A small image deblurring model, trained from scratch.
Data: 73750 training examples, 13.9 epochs.
Rows from block 4 of a small image deblurring model, named by matrix and row number. Each number is 128 + 32 x the weight over its row's rms, rounded and kept within 0 to 255. All counts start at 0. Numbers have three digits each.
Before each channel's rows are labels from the 100 images, of 14976, where the channel reaches its highest value: "strongest on" is what is common among them; "peak at" is the part of the image that holds the peak. Only what is clearly more common there than usual is listed. The data: numbers of one to four digits printed on busy colour backdrops. In brackets: how many of the 100.
# conv: 3x3 conv (model.mid.0.conv.weight, 256x256x3x3, standardized in use, each kernel summed), inputs 0-63

strongest on: on a plate (69)
peak at: bottom centre (39)
conv.197:149131183129118156173106119132148142189084159133123155120133194141180130099168141078154116101067119133115131142160132145096077143140150128095132177181069139216157108143168152099152167121163168

strongest on: length: four (70)
peak at: centre (85)
conv.214:147112145161107164107151107124141113166158123135123161101113078128111121102160079061115129162111085130153071163123089100097166148140119060184129205147109141153144091134109094085105115131124152

strongest on: green ink (26)
peak at: centre (83)
conv.89:116097032130138109138086206176137144161111165099166091132101187016140160108111171123113133178132098129106135135097148103214153140103057137118117124126184155102141156121146157126171131135066152

strongest on: grey ink (30)
peak at: centre (98)
conv.255:141125166102122147183165048188125090102094165192150094139142135142102069160183126125124028166173129150182105172136153165136119183113196064200120124088113124132179082115098174119133169085133167

strongest on: on a plate (71)
peak at: centre (87)
conv.244:129090133189126115063144130093176155110123150177126124189074172101146096172191142140140146160074128135131123113100089132093146136149065182129107179095095169101125119160191149136131133118099090

strongest on: grey ink (28)
peak at: centre (77)
conv.60:112163075146121075155132183099170172191158166156149179115075209047145054146081120063165136172146109169128092135086154139144191120175124141097158108166122098201113116117187199151108105139103117

strongest on: black ink (28)
peak at: bottom centre (40); bottom left (29)
conv.211:159105139158180177063099126102154176106112127131132086160154164130062176133159121125094135141108091103129135114118156102102098102103141128177125126128190140133158149098077121148081120078176124

strongest on: length: four (55)
peak at: centre (94)
conv.168:109077087119133138147135134120088100125085123114157148023133129156214084149113088112135142122122090116080097156091178138178081104124136131145072127177125122123043095085120125139192206141118180

strongest on: on a plate (84); bold (78)
peak at: centre (58); middle right (38)
conv.202:082160179123156121180135150155108143140163173073139158132113093104128145114125107070158152075127128063149142126144128190131145096165137132127134087131137089144133168176140159112108129131129155

strongest on: length: four (51); grey ink (28)
peak at: centre (84)
conv.223:162149096119115135151146143157111076095094155182126131091084128102075092162143124130112013143167140211212131165142158145129132180107193118137120133136105192128157099091156158112125143096144163

strongest on: length: four (57)
peak at: bottom centre (61)
conv.29:156072155162188186134158174085109190100162169115106147165129103082141104089121088103120143145135081098125107129146123175095100105127158113181158101081214108120152114136107188083126183117127138

strongest on: length: four (58)
peak at: centre (99)
conv.99:146137178144118122123155124107122096129062150108176062091134122111072104169115139093099079120147105171104154078147059114089161117090182111166092168075092157182182167091133071127139125036105133

strongest on: grey ink (40)
peak at: centre (73)
conv.154:109117168124115102140157135142133146109100135166135122135127062129119061104139041061096102147136183085124130117122156171083196114078093162106134105136108060115069155155158119105111140099121138

strongest on: bold (73)
peak at: centre (62)
conv.191:100115097123081123118176179113113110166112131056116125132123104128201095112146096096169111126152099137157131181144049159159134169199102145106115139142142083139067142131142135130142155129101115

strongest on: length: four (85); the digit 5 (48)
peak at: centre (85)
conv.196:067098140105120084116147080122104160110152158155158128099126118098169066125159139089165135079166151170107091125185146192135081058099125149087141122113150116136157112182128136086099167197143141

strongest on: length: four (56); grey ink (27)
peak at: centre (100)
conv.58:158136134073068148168136065175094101086134163158134122084124133112086081134165120150090050127143119182201136184146166120105129162100154108125141158094114141158164127109136122108080110127123142

strongest on: length: four (81); grey ink (36)
peak at: centre (98)
conv.40:145113137113091151137132114177112097129171108176144154082138141080112075113160115134133062109141155220149111148159154144150125125106161165123161130154064119145137114057107076111061135118096117

strongest on: length: two (51)
peak at: middle right (34)
conv.42:131135169145129123134131150180107150133093170050141143110139142143139069116187147070070122126125184085119140132167054171075072143117140156104153113105097107159120123149162106127112162118180151

strongest on: length: four (81); white ink (28)
peak at: middle left (47)
conv.179:127112151125115087105152124170124130150145146132150162094123140153079143161131113076131065190119163121109098129171147141097139136085184145163125162156136110093125132129122135122113113141127111

strongest on: length: four (54); the digit 4 (52); grey ink (32)
peak at: centre (88)
conv.201:096133134189159108134140116107136116118131118093162126052117106118094156152117029091111162077147157152112157122111118113136182122080149156093221139151065120142109138123116093105144143136131108

strongest on: grey ink (27)
peak at: top centre (56)
conv.235:019124167092160084157186088108103096086148109132109179176161068133138121103100076099115105184087178068144132116108071146092126162134123088085155129137178074090094100129095138147141090155142183

strongest on: bold (76)
peak at: centre (100)
conv.78:150104077094171100163153160125151038139144147049090144098169079114146089083142081103153146201125157169167114167118134165139110117155188104106129067114183140108118104139131119126151144124163158

strongest on: length: two (55); white ink (27); black ink (26)
peak at: centre (100)
conv.254:135121168132175152157128139118148120166109061139118105090207126188197150140128166149136160124082154143082171099115109153144093145174126161182124083189128118110089113105088107115177167127147124

strongest on: on a plate (65)
peak at: centre (83)
conv.74:129140181172101128111163167096153169160166175084110104131115168115164137138140166108117185141171080096092155108174095188086158118179146118179077096110117134158155075100102154099133166072155114

strongest on: length: four (67)
peak at: centre (95)
conv.188:126152176128073195104172083175125117070142141157163148052112120136128130130164117140144052130132147133140114214129093141149158129084168055137119137117124132103125161178082161169082138123131159

strongest on: length: four (53); white ink (27)
peak at: middle left (45)
conv.174:130138118149152101133084153149122125096117103117114192064061071104090156124140133118140096136128072134147104064151121115103148062125137129136128113123114133144118138089145149124090100083133155

strongest on: last digit: 7 (26)
peak at: middle right (32)
conv.102:182083105110141147120094144136144108098099118060106181124130171086158150157064122158140123157161071096175152115115101171146023155170146194183106119118163097108154102132120120106132114113173147

strongest on: grey ink (26)
peak at: centre (100)
conv.225:141168098129087145165144079147079089074093180203168118106091176122068076135156132149112039137144112151203108173133159114129141187098147095135103119135095163128150101091142167102135143115123150

strongest on: on a plate (73)
peak at: middle left (37)
conv.122:082174169160124135175182128152133107072142174130104131128140138103174120127173121110136155078087183100104119077168113171065138102159144109053150116115142123159081124158157186123149191126145131

strongest on: on a plate (69)
peak at: centre (53); top centre (32)
conv.127:122090132078115153102145144152096121161092151139176076087159171104209153158120187116166142119064131104170181142106126147104109124134108132129033115125160100116132091098141175159145144101173132

strongest on: white ink (28)
peak at: top centre (40)
conv.231:079164125166147119136133097077140162144127118125160116186173152088151096147152106125088157127141139104099117120108124103124125068137101142100170098162157151145072157163158099132125136180109117

strongest on: grey ink (39)
peak at: top centre (43)
conv.19:077146158165145055173136115154137125144150097119179147126150066115156109169127115104118148128135151109111142158136085188100099125068151117086119134149105130090100095134159171110113079152114158

strongest on: on a plate (68)
peak at: top centre (51)
conv.103:131080162129170144178088161143154114178128100114139118094107176166143124139085181122116108062224174110058171097122073168185125148133131144133131115132110130159136129072048110124123168141107109

strongest on: length: four (66)
peak at: centre (90)
conv.133:153117169140066157138175130194129131131163131168107150144080165087206107157150118120113143099078181122136111134136111174107147032111119130120114160144074113147163110135184153086111128108112132

strongest on: length: one (56)
peak at: middle left (53)
conv.57:123166083132086172113169101133106159189140109114139118128093125139172083163115097049153146089148094093095073119114139143182113085122085154123130108143103126134153120113109138193156165157085096

strongest on: white ink (37)
peak at: centre (60)
conv.184:116174195176066126076135186107095174181107096144144073120123110174169121138115117163144137120084141104121176114156122132160120072080105094138116166150162145092119095122098129128043123112155153

strongest on: bold (82)
peak at: centre (94)
conv.171:099107024102100152164111153084093144165159167076094104145116109124137089092143113153159147200120123176192143171103156110123117112179125166144116113107196195110146124155104108108159132079109186

strongest on: last digit: 7 (26)
peak at: middle right (32)
conv.80:187100153147102175127150115154114094071119163094085127126099119119181152078133132086106147122184145116197136104177077177119053159124133155121127149091088149109148095121135142058148120096184163

strongest on: on a plate (67); grey ink (31)
peak at: centre (58); middle left (37)
conv.5:099160136139122146149206126116125154130118173108117127129132078086195061087177071077115126112125200100140089099150107152096162090070145130105121145126128104138167158130121206109154156139160113

strongest on: length: one (53)
peak at: centre (64)
conv.152:183103158120106144138088144163103133123105118097127133111092167110172102171170160105161069146159137136102171189189101149123098148137173219179135161114130145127097121115140135147115149129131102